config.toml
arch = "conformer"
model = "audio frame classifier"
dataset = "songs of 200 made-up bird species, synthesised, often over outdoor noise"
train_examples = 39062
n_mels = 64
hop_length = 160
input = "log_mel"
spec_augment = false
win_length = 512
num_classes = 10
output_stride = 4
norm = "layernorm"
activation = "geglu"
mlp_ratio = 2.67
head_dim = 64
fused_qkv = false
qk_norm = false
dropout = 0.05
inner_norm = false
drop_path = 0.05
subsampling = 4
layers = 8
width = 160
positions = "sincos"
kernel_size = 15
init = "kaiming_normal"
residual_init = "zero_last"
optimizer = "muon"
muon_scale = "original"
lr = 0.025
momentum = 0.9
nesterov = true
orthogonalizer = "newton_schulz_5"
adamw_lr_other_params = 0.0012
grad_clip = 1.0
gradient_noise = 0.1
ema_decay = 0.995
steps = 13100
batch_size = 256
epochs = 85.9
lr_schedule = "step"
warmup_steps = 390
weight_decay = 0.009
adamw_weight_decay_other_params = 0
Rows from block 2 of a small audio frame classifier, named by matrix and row number. Rows with one number belong to one neuron. Each number is 500 + 25 x the weight over its row's rms, rounded and kept within 0 to 999. All counts start at 0. Numbers have three digits each. After the name is the row's rms in percent of the matrix's.
After each neuron's rows are labels from the 100 clips, of 14848, where the neuron reaches its largest size: "peak on" is the class under the peak. Only what is clearly more common there than usual is listed. The data: songs of 200 made-up bird species, synthesised, often over outdoor noise.
# gate: second MLP gate (model.blocks.2.mlp.gate.weight, 416x160), inputs 80-159
# fc1: second MLP up (model.blocks.2.mlp.fc1.weight, 416x160), inputs 80-159
# fc2: second MLP down (model.blocks.2.mlp.fc2.weight, 160x416, transposed), outputs 80-159

gate.161 093:490468491542476492548485495483531501534534453528481526518551509494473512463510514488482524529497492530507483504512497460464475480531460494522467499531516548474510481461554502453484532520493496500464520489467483508516529460489501517510480475
fc1.161 114:511462496484519528460559479505505524494527502487489515548468517512483470525511484538449493453517516452524517501473468492513454493522470502493542496514547499477512492471500477540514523531546524492482537496501476523519548490532477515467475530
fc2.161 105:468471526513452482468516548517476537481511509511436518485516519504503530469484487454555518480513445512500476498522482489453502474533502515548465531510516536523497496488483529501531525488541488484495484494487521493516465502538522552479511477
peak on: arch; upsweep

gate.346 105:437516493514525528508463517462485521502524527516496495468506507541531489502531508495488507510514490483468450524500510472543507545540528492498481533491481486533515493520503474472473539522486501481540518539503497514478487464534457502501550508
fc1.346 105:467514514520496467506466458470510490472521446500510532498513490500495488508478515545491436494512556540502500517524529502514497514544522520497467517498479519492497516447482526527501489491502502486487495553562487527511510447481539497500545498
fc2.346 094:509487485522528487492506502468468541497487486493547494451471556521485537510524490497521532494500488519504472532457473517480488523518496495519486475497508491501505524515482520514470520556474490465470502530527519481478470488464496491524531478
peak on: arch

gate.353 107:500500533500534503519533505507492470504459525490524516528454517497533480483507533494482475589478490486596521514532503479493508496493442492477528505477532521498494514511519547453503521493501510475484506477493530521477507514534514495510524504
fc1.353 101:553532463512507461499507479502493542519497560537464540479500463524531502492496522478495523545505465501490532509499505532503480502494512489502525477513489461494518482542555534498506489490506497530473507533489536498529475529459527534492509517
fc2.353 102:477517475481521496534485485481472514481519511480508507490491515463472544504503500489493505496496502539547466487488584526502465479500538481508504512493517497528503490520512466486547533500463545511531522511473498525520495510497498502486502516
peak on: dip

gate.412 100:499502483529514509498481463501482462520511518539509511498457516509455532525471484511504501481518499478491477494498490507490515479483511473493512482542518469492538487450519493502533526470507461494529510559473511465540476498523490529528508499
fc1.412 095:463557506525479521504536491525498502499477551525503489512493490472550518512460528543497525498472483526483502463527477486500519516508469500515491500507483482506511445463522495505501507515534529478487483499532488502512515497524503473466505524
fc2.412 100:464489510481522446548512512497481531479515514485526498471487488479513517527502548497516497505453501562496476516488478524519473488462495489511463492557549548510451506501530500507519475475508504471548475506470483477518500568466508488523511536
peak on: steady whistle; warble

gate.103 100:531517498474531506497412470480490476438485503478517494487530472500512477528525494524481457497486457457528478475529514485518483479513474493500501522526472491496517516506487481495541504486515496464471555494484481493539508497477549472471497473
fc1.103 108:510494525501524447506507493511464510473502473541503451485557495521528506475493520525533474478485490515485507524501500524535534519521504512508500523446507526504544540532479491471474488465467505474515498461486523525488533509510496528546498463
fc2.103 098:502508467516538532517507514529521500478512457499538474513480478514480484490539537508502490494490503479481531538528504518497470524502483494532552443517517512519511477487504488489505476514483493510508475463479481468479507500505484491461546511
peak on: warble

gate.116 102:485497514517507514471491487502496429503479516539484456524515503493533482489521470501452564528480512463488497457513530552485473523506548516478477532480494490464536469498476513519479501458492531526509517465502509480485519496536480483511513530
fc1.116 109:484505459446503524527505469519477527511527458478497516499492497473523521496506533559482488510500543492515499496487557512448452465488477516517461511530467505497510492473506500492546494524523519498485491478489443518549512538518475514462527466
fc2.116 093:501499528465513475498527481495499467483495507507437552497501497499500488516485467512473481453497487450511516494475487514474490496559496476467527476503498499544516462478514461502504465480529515488517520457472493499527497525505495491500489507
peak on: dip; downsweep

gate.18 106:484510481503484529505472473526514507475486508481501526523483495488438491490486540512477487462508489495533455463521508507483488531514466452451553496460501508436470511484480517595521455542431510528514505530500494525498516494516537499464463463
fc1.18 102:474512511508474487514480540519488539482483508479507497483506507504513487476504464486521557495545498479509485464451478497472515459500475534473509512501499495535545480477483523486548498510584449521513544492501490506508462457455557463502468441
fc2.18 114:490500527458458467488518474504498501519526518524504518513516519481463476506524544486489466467493549510466554515478520502503529474486505529499499463510477540495476498511473515502518548498498484553487480466481504463532535468495502502480453458
peak on: steady whistle

gate.33 104:507542539450505479513487481457504535491512475439477501495509490500482540522469529479504471518461475485527493470467443479463526524467501488507505503455513491525493471521565513507498469511483533518472545521468500511495484527521497502487482505
fc1.33 108:484484489518498517497506498508548463480510495504481517524492462480506510494524525448479536457539443516513515478512528483528502467531482486474526531496569498543448489473566518502473477482460479518485526466507516560496494472507493487522462467
fc2.33 102:496531494491487480508518535481542551466480500528474486492513478494527457506462505479475509500502524497491500476489528493522532489531464490489510463508467493482480477482518523473481490485521561520480522519531489530485531516502460532488509443
peak on: buzz; warble

gate.207 107:505451535515540520495498503516477525489494518540539504488514524486562486508515517503483499474481551534490527512528501539499487440544441531486498502470486499476523489479480478495480530480526530512513541521501518468455474501526508486539501477
fc1.207 089:495520517550461456472523481499491501515484490474442486515464463511517478465469502514517523500531510469532522509481520488485509455516525554505494511510537459489472490524484470502480481536523488475502561481512516542503519492465461488543495471
fc2.207 093:486505507572504515486469506471476466492514495546503508488535469556533517504479512459494477530498512512482521487491508488488471538494513486512438478506546502537513508532467459577459499494487489538458490537514514492529488494479527523476535492
peak on: dip

gate.413 100:560520522545479479462492431506531548510512527510479536540498462496457558496513500542468527529532471495487482512488492522497472478481485532504479445518514495554462519502527493497502486476529532520483483511488507509484483516541539492491509472
fc1.413 102:516528491510526522472479485473466506482467478537523509478479496473522495536531525477500500470484489510542512516489474523502515493528492485482499514491460480505533479506517480525454510504451514546467510548528483480490462499456453533523480538
fc2.413 102:484496478506527449479530519487518476445491463476466486501508526528492518477515482486497495490495506503483506507529468518543493519490489500468495482483460526509518509498511499468519508518487475504516490503502505494479486485498550517478504506
peak on: downsweep; upsweep

gate.312 092:471474504483532510523486523485500487514534484497498450483501501509518529523567503481455505534511483517510542467519504474523509498502549519472504536498468452470484515486498493585490498519530511480482554493449495517475543535506503570498509523
fc1.312 106:509528467484474510497513500521555486504507482498492502485492497503475522516536484486527506516478484458478539553475527513486487501553541521517517521503557509572491491461488501450486492503514528551501477506528509560503498509562464501505483507
fc2.312 102:503501488453548503502487506510501502513494510482480511510485478469510484506485520536564483481518529529517526471466506500513496485469519470511503454484525496476470512524533498525442523481497522482507514522558480492515489498509492519495491503
peak on: buzz

gate.242 105:443489483509496470510519503503494463506551506477483518473535514480498485510507514520498481513472486500550490445481535515465510464509537472505556490534496501509504519501477500481491541500474518494529512516509473508530477489488533500524487488
fc1.242 105:484475515505534462464476532484509506535491487456463497485529463512524520525519504519484462496524442513496496495489493480496485499535519505534486561515480504506522492525459478537515479461482482510516538480496489471526519473488472527518478485
fc2.242 105:504497505479490495497499459456528504497457474525501528487545565522479490519486509481529471500501557513512480494500525482532496543490492498514501531479475508521539527495489486480489507495519471483505516483509463520496480489507513524488566519
peak on: upsweep

gate.118 102:516495500504465505477470475491512489541524471488518480510496522464516566484438498480493475439479514496520533478503512488543497540520508495494483522485524468512529527507464507494543509454462509503450520497462467531514500478504463528518454521
fc1.118 102:446548491495500516477481483537504478526486453532518505488510476448497560507485501513490476506493470508507497506490494511503525489488472532496504532501452553527477542467448505487491533500466520523533440500518476479547491531479496489527494518
fc2.118 108:516534507496517483462482482496537493500516502495522463518489502490521508494491498518492511498531494516470533537513484465466533490501554530534459504471483512514498510468498470517506525491505503425501492558519499509453505537527519485534505466
peak on: downsweep

gate.134 103:479487492517501501506498486478506471437515496483481483467505529512507494527537448476542497519484507477464493479439486528485498503517463511522504504441485527530477496468491484512457559485444543519486516531484521486504511530476506474556465461
fc1.134 100:505506514490457549481531487512481515501501488502494510533553518490518492513534488519524514516475532498559517520453526519529471481515519499488491511510488499562505452520507512476455472474537505477507523471490520465493539548508497484506525547
fc2.134 091:513473481522522464461537498490483482531506503531516529495471422498517531528519462518523509475503516470458530464547456512533557535489508483529490494487491504510490496530494506507462517513498528466538485525514483474532546481478507526539460504
peak on: warble

gate.370 102:504520548503514537482492481485483528513491510526550512481449552469496448505492500503525528536462477546447493442423523482482482507548460517483462516487476477489498487514541515478508496484529478460527550472516513465514522520484538514472478473
fc1.370 102:529485494530461470478468511507492508471494491480495469524484453506521498504494516507524490502530497510477457518496489488451486542534558514443494502464577457525510496465475541482513513505464525515499531513530508469494518529516525494525483529
fc2.370 107:524522507507583545458470485429534509530493459461510481550534472515509491485488496514517482498531533474508466488473481497470506480477462495487525518527496462522513486512520518511522525426497479484482479534506533519468500524512533469500480517
peak on: dip

gate.283 105:418478499514514545520490481472507468517486502513489478486535523479496517535480531537514495504498480494470537510493527466486519534494492492510493545467463497495539443490516483455505466539499485485489511504481485450510458541500507486495493529
fc1.283 097:467523547484494478500460458499526511507523490528518532468506476509505506500551479530464477525449485461496510505472504511511472457531502524514535527527479498504476498505519510514495470508471553444467483462482489490530493516516454513491492493
fc2.283 094:519489486483519521545544514480492438522484486507515464467497482517515497501482535471528523547505466536483470495498530516477514465531486528497498458511496534464495498517558525568511493486527471563539491488487496524505514528483534481505476463
peak on: warble

gate.31 104:479469507450492477509536446492484520467520519505482489519521473481474496493523521495483523473470508440490526512516506529528517503546492514476477521487480484541511499514543493444511483443471504459523504516492467517489459518484505494497490489
fc1.31 096:524477499480481481495504472521521512535465473525457488515502522487434504534559482493484522530488523489518550507494519480489485477519549494518534505440492524492559521521512535493534506514500494494516504477510503515510530443496534468490514466
fc2.31 092:454505473515518503491489486468537454504494459505492498518467481538456513472501487494467499499521455524492497550509528493505485474470497479487489488537530475503475440493507510487507483517503510494504567523520470490502522487532523447515509513
peak on: warble

gate.365 093:453503525504497502513503509501517490523510515498524491515444503520491478563565522496488475487457506476491468469477494510498504521514489475460461470501491502519491468520498478522489478474463494499502515507526470517515536534544528481524469518
fc1.365 098:454496445502519496546499512558472481562453477539486566504520517540500494504492509512494526475507494476448455509479509518480519507515490475443460529477487475512488532498520512508520512485511543531491517477516481491511518476450478485515511496
fc2.365 101:509463518523494477533527555536518499522527471485465523505522498507470445489469503461491488507481517506554504503520525495479487489510511506559524530495527509530437535543488497491540473509488507509485485516500531504497496510553486493535550505
peak on: dip; downsweep

gate.361 092:514497465507492484523491423478515516440474501522478505479472502481498507478530508500496538457482489509528488466513483462502441509480464515500541467514463489517542498462472492456474445497490451507504541501528491515479490509478544520448530501
fc1.361 094:514537521498509523522497505471491513517515501489489468456503528525478500445493485482453483492447513509477508481485476471489518527484531462509517521502463484492504518450491510484501545450508516512466515488459483484493443545475477515525541465
fc2.361 095:464511488463496514490528469509495498481532462485494495533509543490504491534533507497508521480493519464522522535513524490489485542506521476474498452515535493485488471549524481456487484499505468556493482457532476458514482520529501541531475474
peak on: steady whistle

gate.369 090:509489511500517480538535495468467487519462505532485532487507478478525469485503509539486490547498502462538481467456504493503472516482474551485480502510512501507477509484502534483513544514480507481498490496555477514494504483465470513484500510
fc1.369 097:491495502497496537517490504504454480502454508475504476490451510506507550481515502543468484504491478490497484524506474554485494507462486527450503498494511522501457453480552543510518487496453479506471502482503474489501518519505533497490522479
fc2.369 098:518566469474522548507477500499493487575538507520525510481526477473490503438544488498460497479524507515470513498519516530499495485503502521514480493483508482520507520481456498522514493503507492506527475532498520505494470536514503526458501481
peak on: warble

gate.315 096:543481542486526527493485487522524491505536471475513518491513488470526535545503536512543509488482509469456467506462504485513515512502511495533485535537510461518484463512522443515475484536464441508526537495451495511498507492453516493487512512
fc1.315 098:484452493491470532470492507475513509524494500493509488529445448509479483484480479550535521483477501499554493466521508483457517471456486525493485502528495481448486498501510501510499514536549548524481435518508475495499514453536479495521529464
fc2.315 110:482520505530524471456560514467497495525517480467485499527479545487468510483502481514500517471501516488493531476498471513519498472465505514509480505481540424541533500506505493521491482500540471518471491470510518478511497513495527501530520484
peak on: buzz

gate.184 099:496469486519505510472515470526518501504498471457519516493494526511475495541525511469516519519542499545473451526498525521516506469475510532521489481512510491518497448509508526507506493508532503457505527462518469508478442479484485545515512498
fc1.184 095:496492466524533466481523465468562466518530499533480504504504526498492494512488523540512476507484498478499472523504499484463548497485499487489495508539516444484502478499474484506509544508480470552498487503476501469488462449516470506491523468
fc2.184 101:490508490494525481513466503509528519517508488509443462564482495521484493504507525479522479487525501521522463491515482535479547521480504492501526539538492470512523504509487499518516527529462461506478524517482522485505529456480487460502491482
peak on: warble; downsweep

gate.183 088:510496525459515563512495493496479500478477527504532536491499507486446491489510497558502459512543491540506518518493487474495471519538459510510502491533480542472520527506504512507503509502493454537451569524456517450493494511492506479502513487
fc1.183 108:448496473462478514485523528485555534510465482521506462523518465537505535513509468482513519480451473491519508506477487488487492462517529504476450461495488521486496483476472505489496459514484493476482512432543457527488510457515520513485479466
fc2.183 098:482491473500525510485486515473482539481512463516505426487507484534567481515518449479506467524483483534448507514473519522496525495472507485510500473507500518493488496542468494464522518473498512491474507513505563469489543502464529517521509504
peak on: harsh note

gate.325 097:491466488483530511491514495510487493489495441519526518497498484488543523510546494538540529504508461490493503513480471524498483455499491520520525512531548496463503472471522462516512494530535540474487486496498477507455492513483489522492470507
fc1.325 104:528488518480491463531508488508521509499499500491533513538524499472496515483467512528514532504516465515490484487494508496493511480522506535481504500471529490523509528414514485484508465510480443468523502479509443481485521501481510488519482463
fc2.325 096:473486492521526489503490489546492539485513494500487492504544533449531493507506448494517538512488489493486513480501501497487498475546511528500492480553463504509501531486503507541518501518498524477566487490504479534506481487504530467488524490
peak on: steady whistle

gate.130 104:477543463523525449509485441488537492502433467459510526557497500500478496461528534487471473483523443480541492452500462462490525479510489516527441501463493516476498483509496529505487506503519508491497496493486519494530507502515530443501550522
fc1.130 100:495495544538557481543508525515519449491481513507499518482504467527535510529486531479479491516529468494506445519505515508484494506507483474463510493492467479477513498505489496482527533523525500493524533474535505470520521503571534475482493506
fc2.130 105:501517481541541509495506504492505535470468487487500484502497499470537507533522515490438508521522502495445513496498478485519549492520517492485461493487535461459495533521501525496469538459500516537542501532489498567511532463484515470487500527
peak on: upsweep; dip

gate.303 097:502454525480504469485506500495512492519446534507493490495490482502459538498544434467489500502537482474518496521531493437494494487518538492505515521497480482510515494445501496481557435487496525514510511495481525507508509484520494492480508461
fc1.303 087:484474506512485502482446561484468521568520549532498486514496511524487484489510490506519498521535469503506484502487498479507499467498463469533517525497483463525519506491455499514556480477488511537495559522497478490516556514482505524463515505
fc2.303 086:507483520536494518499471495500469493521504485517534477495519458539521477519450512468527469512511481482487449515490487485499484513543482484445504485494501469548492485505519480504477467507509518520475514533465499475466464505519471568525550478
peak on: arch

gate.129 100:496454493511475507499485506530501475516529524541499463523477522508463527469546545489546485509507524511500453458495529526521521504505521527544507486485481505531488524472518495501527506504556486515474530521540453482519496440537523507476474503
fc1.129 099:556520464495539510528503443482527483492537526486474503462492517477483522509554532499480468453517492527509537528508496466519483475472519492487498477554481488561490503481513511475507485515492488460517475511497469487490506470530494526486508478
fc2.129 095:492463493506546530513482477500541480459514484507510525489525536528465471509488526497488489514511506498570506464509489527514506503499517487514481428509496526480463509508514525522535494506529535543463514549507510537480488495460501498521460495
peak on: arch

gate.107 097:531487484466458544509476509533482490539498531546492516501521503530533482474512492483512499517497533492463519530553467457528540509504490519504531510560494481536528505482501471492519473460527513476486525527520504536526486515527485496486519487
fc1.107 101:504490467530494476483504491484517512483464491430525506529492502482461489450455483481543468514492491483511504534480498486496458458500492535539524542493529499517516482472524462478478486499485499436507500462477516473499531529450495510529501487
fc2.107 108:487515515512513490575536497511486518513486522503485471454462511476499485510504478452476531527519494508525490498484480499470488484547487459468528532497516505508519524510449493480499526501504538492490480501507486518481484460492460469457522523
peak on: downsweep

gate.122 093:514514516459540523483520453471533506493547463555483502513505496527465468458521504499521511524464530506490537495507524514495531485487479474484478538496492492475515505461511539536548528487567481525516523518440505518535542469497463513462469512
fc1.122 104:492513534507486502542498485522520525475486513493480510461506488519472475488511500475537475491467528519512498506514504498491511486482488529532526454565509538494511479504493492541522534496539449481492536532506502528480488521502482497484445472
fc2.122 101:501500485553531499515493485507533539503516486468544508521505501513533514562484524549533517512496470491540510508502538476456496507521562505498490499509541538500520477481466537524538498478477522513495502531512529457533537478496544480529479465
peak on: arch; upsweep

gate.380 104:511485520507485541479465537512517487535481531465514572520504530488490460526485518516497511501540518492514503472501500536539478492443541529517524500505475534482500482507502503485472480505512502497499516514456494539446480474498503543444525520
fc1.380 106:498496486510521494465519497502509506497491478512512469542504509539501506498539541490499531527475489496553482499496521516520510514462475571512514497535501519465492536555502478524478448488499508529491509460504494507499510522507504456516493496
fc2.380 113:479531481472490513505501508473516544486491528463520503532488482479490476513487494496494513468554483507472491502507514512536468478527547496519473541495484512510536473442468487515490461502544514492510548489506523466460484477501518533501526493
peak on: downsweep

gate.219 101:449499519520500500507504476470476479468483514521510495517511535547449500442526504491534470496511497518513498462441500502509464498499490484451506524441441470522525518496472488493526526465504503542504455522483509504528464487515491473497484535
fc1.219 098:451462498490505520477486523449511511506518486487506552521456488461509511515469445499510550492455479503491504484511535501544498484503484479450551492555506501497550482483500462487502512478496482535526512504493479515527482473500511455508461478
fc2.219 098:512448489499457470517544518532527549485523486473536503480492489454496488527477543462498554484513480517446568488533482513503558550498499497515502474501539482500474475499501503510495505503486495485550513532505511457467507525468512486453499500
peak on: downsweep

gate.81 097:487500508511469483525448493497503510483479496511513514483535457497462487483499528461480520466534519444543470524548567476527508459498529478491551526515503497474538462518533472535470478482468521531500478493493482484505498554519525492458496510
fc1.81 095:525466533480542454459460540504509469488477513489537473505465503506491519486483489501494525513472516467525496482499467550509545446506537537513520469512486532505519504526505485499505478499508465516521466470546517488528503479494502531552499510
fc2.81 089:491529530509490464513523529487512482509506513458482509471509505460455517502485483551465531499498518514496461477510525495513499507491483477507492532486517575448494431526499512523536493529534493524495474537478469503484508491514513505505469497
peak on: upsweep

gate.80 093:482497534526456482514499490475496498480522511515487551476531491510528500506525507502526496522456526513481545561496504531525480487460500523479534491451513496503522500535555483494499539496461508521502524484467502474484481476484530512479495511
fc1.80 102:486459473495502489481495513483519470541500486492481519489445534488500511496456470505515522550506492486509472499508481492490458499500544472462508508481523475509528484478447502492518522498507511476542498488466483537550484541530542519525506489
fc2.80 101:494499480468496488514452497513480500530501474504529506489490513445561538521446493493516502525507518487447512512520510480527525534502488535521493454490516501569507517523498505496473508521436485506525505540524519456492484448515479481468490510
peak on: dip

gate.85 105:465481514513566448500571476482487464491482458516519477425491431517506500468480490510471483453497468533477533475482485466497492455489494480532536474504512509478477481495478487509501502511447505509477485504493462489480482483501468493530511497
fc1.85 103:487504528493517503505510479484497497529471530429506477484540492540533500509526515489492503510482539557470455482569493503498452486483474461482482462478492475433470441500531517489527513497531503502521504512465532492535461476456515480515521489
fc2.85 106:474475498500488498520508468487520514501492502547533516510486531501542569469492500469524535484517442466505477490519497485490510536479497497525468498534525503497529559498475454451530506471476493476475506509499481554497492501486485446506516487
peak on: warble; harsh note

gate.229 105:490539475492498532508525473540504486529508554483521524506439490484529431493535493466448509518495547546499524457526493489512525516527483525524554507490504531480539498499500493485482525493520475538491533511465487483540528525493467474515478508
fc1.229 103:501498434504525537545500445534492479479495543526526518482466500465505507464504504528514469518498522527511525505527483482537495472474472481493523459518501504457536498502520500499464477491462483509507484532484532537486445522480459477489456551
fc2.229 101:487494478505501477465491534518462506512521543526518460502509496489541487519496484506494470434503459479484466494474505508433498517509453526479483483518509474536533511477481507470536459514526511496542523482523511497496519489512470484511476498
peak on: downsweep

gate.311 101:469539501521520505505485501513476447487506506494494524495468443434519499484537587499482496498510525465468518493510481456526513487453473493513510530489452458504497463480505469491512500467511539540485531482480499490517502556492526533509480495
fc1.311 109:453489504488500548459479497480480473521487528506472489502494498493502478479479514482491518471526475493488505517441524489490495448499448498548486489510472556519546488503542486499477447471517539477541455494537525522503485541509476500489561475
fc2.311 108:450510502460493484492506514482468549508452507533492495438505466481486519507524479485484520483469516498482540534458469500474481519548507497507496526489489495529506486503487493456504492535435481501529518503486529460484492495507535492520499486
peak on: dip; upsweep

gate.245 097:483558550481476508502491537511498523515460464497504512501529546517517510469512534544505525509498540499493470484486460514466496486493520511485482488541504457524443541519495508478510548490495528520486494513449483501496541497519504527488553480
fc1.245 100:497466494487519451469520481507480510524507488497487455500459519478524503516530525492482499471494500512503543475476510532540486502517455552480524459533495537451525514535485508494499489492537487516490493511458483480493529570456496498513522493
fc2.245 099:475480475521532503499477507497536479490484532499535482527461492495463494519516523495505460491451511515505453489492490548522486499482476494559521489490493502527518508437479461529482486506516542501498502509529545514453511482472500473510521483
peak on: downsweep

gate.280 103:495492533495503498537423462505501538452501511548463512495526486501547518456539543506524467526515478536461496484474477484454513520474438482481447511493457461499519557534513499513549475485522490491517506508526518472527483518503479499469534483
fc1.280 101:517494478502541493537484511439496488544507503518506466522459507510495503506503504488495494470470512492514470465440499530508462514509501518508520503470443489447489495493483475460483557479513463475449521516453517483492492488495506482476496488
fc2.280 108:560484522495478447501561505523516477479491527504504524512533463437517534540532479489477446501542465526466485540490507517536508515555483470479480509496460506502513488515505500509515503462517479517476540492513488525515505527511512520461503514
peak on: steady whistle; buzz

gate.204 100:475500506479531551487516467544484511491506506507536499485516530499476522482511540505531481470461490485496512533507478553502519508504532476501486448513548493503504484532477478500505505533537528485485495535511502489458562533510514465488514536
fc1.204 103:530529537492507508495526535451525494496518466537501507501512546484502497475458524490540496492497511500506475495431497466525501507456529474498542553504464477501482492463542506501535517542522544491516517506505500530467507523544486466499479483
fc2.204 105:518504522532548527501541513503523511469477530483515510522534461468533499518487499534503478549458497487499501505512545507546490482444472493495484480522474513509487523502482496523479480487522529518550457483487493509549522508479549459517534517
peak on: steady whistle

gate.58 101:507472475507502531521494498503469499511517488484472478491527529477465484539513437499482451474493502522486483500512528506478521535493465506468476517522493473537504516489496523484537479523484517521488550525466491472524468538497492544495468449
fc1.58 100:491497506513519500504503522449474495507496521507470501512544521494514526504483480505534483520487485518517504512527497517489531459466489475554531489532526509480471527496497475523506479483485470526491480534534460477503455488482510506528510513
fc2.58 105:512479535522541520470478507457507474493502503528492478497488483501436521495478483510478509479476460506506489546522462481495535534491547457495476479474477463516534486482481495521511531499502506501518491479485518428495479515499481515506482493
peak on: warble; downsweep

gate.83 096:467522497490521464520456501491512469486518462527500501515512511507534506526495497476483447489507502469482499449486488528500504524520515479541488502498426511520520483506535484488504539500466477488470480517476514531493517517534467489496551501
fc1.83 102:488473529543481479511500516508466528463513532494438472508528461485528506500488549505502515476476530517524493442462499489566465459493516526470516501532502520485490499509484516539482484477489524506502490516505481485535506460508504528486461517
fc2.83 092:515492502481518486510500512488536481490488491531481501548484483511488521471523465478507507523461527472505484504498476493504529488492513499449519480480514463491492484509504509523478499521486478470492471530473485490482502516463508542479527526
peak on: warble

gate.55 111:513522488497537487502477526535497499483506480498489508501531480481476478487574456517505492484452457557522466478487530492497478527507485490514522534477459555504499519519527524501500521501467554538500460486493520503488466535548510478508518512
fc1.55 101:532511513485499477479466485513528471508485506528468492509495530516456496459535494438471459502503489456519494459522516493466505500491489546515469521499509523501477491506481466467461479510458508551533503492508518512472508510463439535516490490
fc2.55 100:534511562532526522488464519522496529469471537472458497511513511478472547486470483514539524463469494501489434533516472463539497478480442484485514510495502490520498524524487474481466496485502502496491485447480535529516505462491478504537510456
peak on: harsh note

gate.139 103:530518485499494507495467509488535431507464517516494480485498524452508478471487548507476507492499512473518481542547499502490485483492502480469455501511457544494492498480514537464475505514521462470508514484476454500489513457485482540508480498
fc1.139 097:503491495507520512496506497491486507499551511546494519518509473549488507492534461552519519501508479513526525486511484487489528490520537519471483508502526491497474500505526510481519492481482490499553511435520534513489534491476539499494473479
fc2.139 109:527470477511503518474482505541476523495490414512539496482552454486509464489473482498488537499501508469524459528533514518491490524501467491469518523490487521458476497520485507521510458491457473519499528500515504455528491493445500502489487519
peak on: arch

gate.110 105:527490478543509485504488510493514465456483476489494556503507489528477499523529511532502524536489502488448499531504480468488479490492525521483531499504503469501508517546468537461482503486494528509476492548470508546517511517565511470510510537
fc1.110 103:525495510515477459481533527534485473459517471490507479484505505551531507525477483541517518471544496511530486449492534543477496494459502524501494497488481478493505474499469520483493500476476469532475521490532511491479558514492488501552473505
fc2.110 090:530481493506499481495473494462551500539520485482482454545497547518482489492519487472519527507542510490517547461546505487515514559499443512527507502473467497501528492479526481477513485468483446496460466524451504483516468510513472536498524507
peak on: buzz; harsh note

gate.164 096:474498476517519522498506488511489480506497500499479499504518518491505502475494507470471522524507472498525507532516516490521523491477513474531509491503471479503486516532419515526515492529529475462460547514477506452480514533508471477525506486
fc1.164 104:498473471468463497529531521515454490510501507500481514522488526524486518489534534463521531504488501482563510512480475525476496536493518508499433485486463505491467487508538502516537503532519512493482523510528460463518533494481462512520510528
fc2.164 103:476481478534518489494495518507476464490515459481477511493530514498464487551505473542503488516459499471556526513475531489466479519502523502524474518501525523463533490531520484525511498484513481508502521481502490506479481460474441470477521486
peak on: downsweep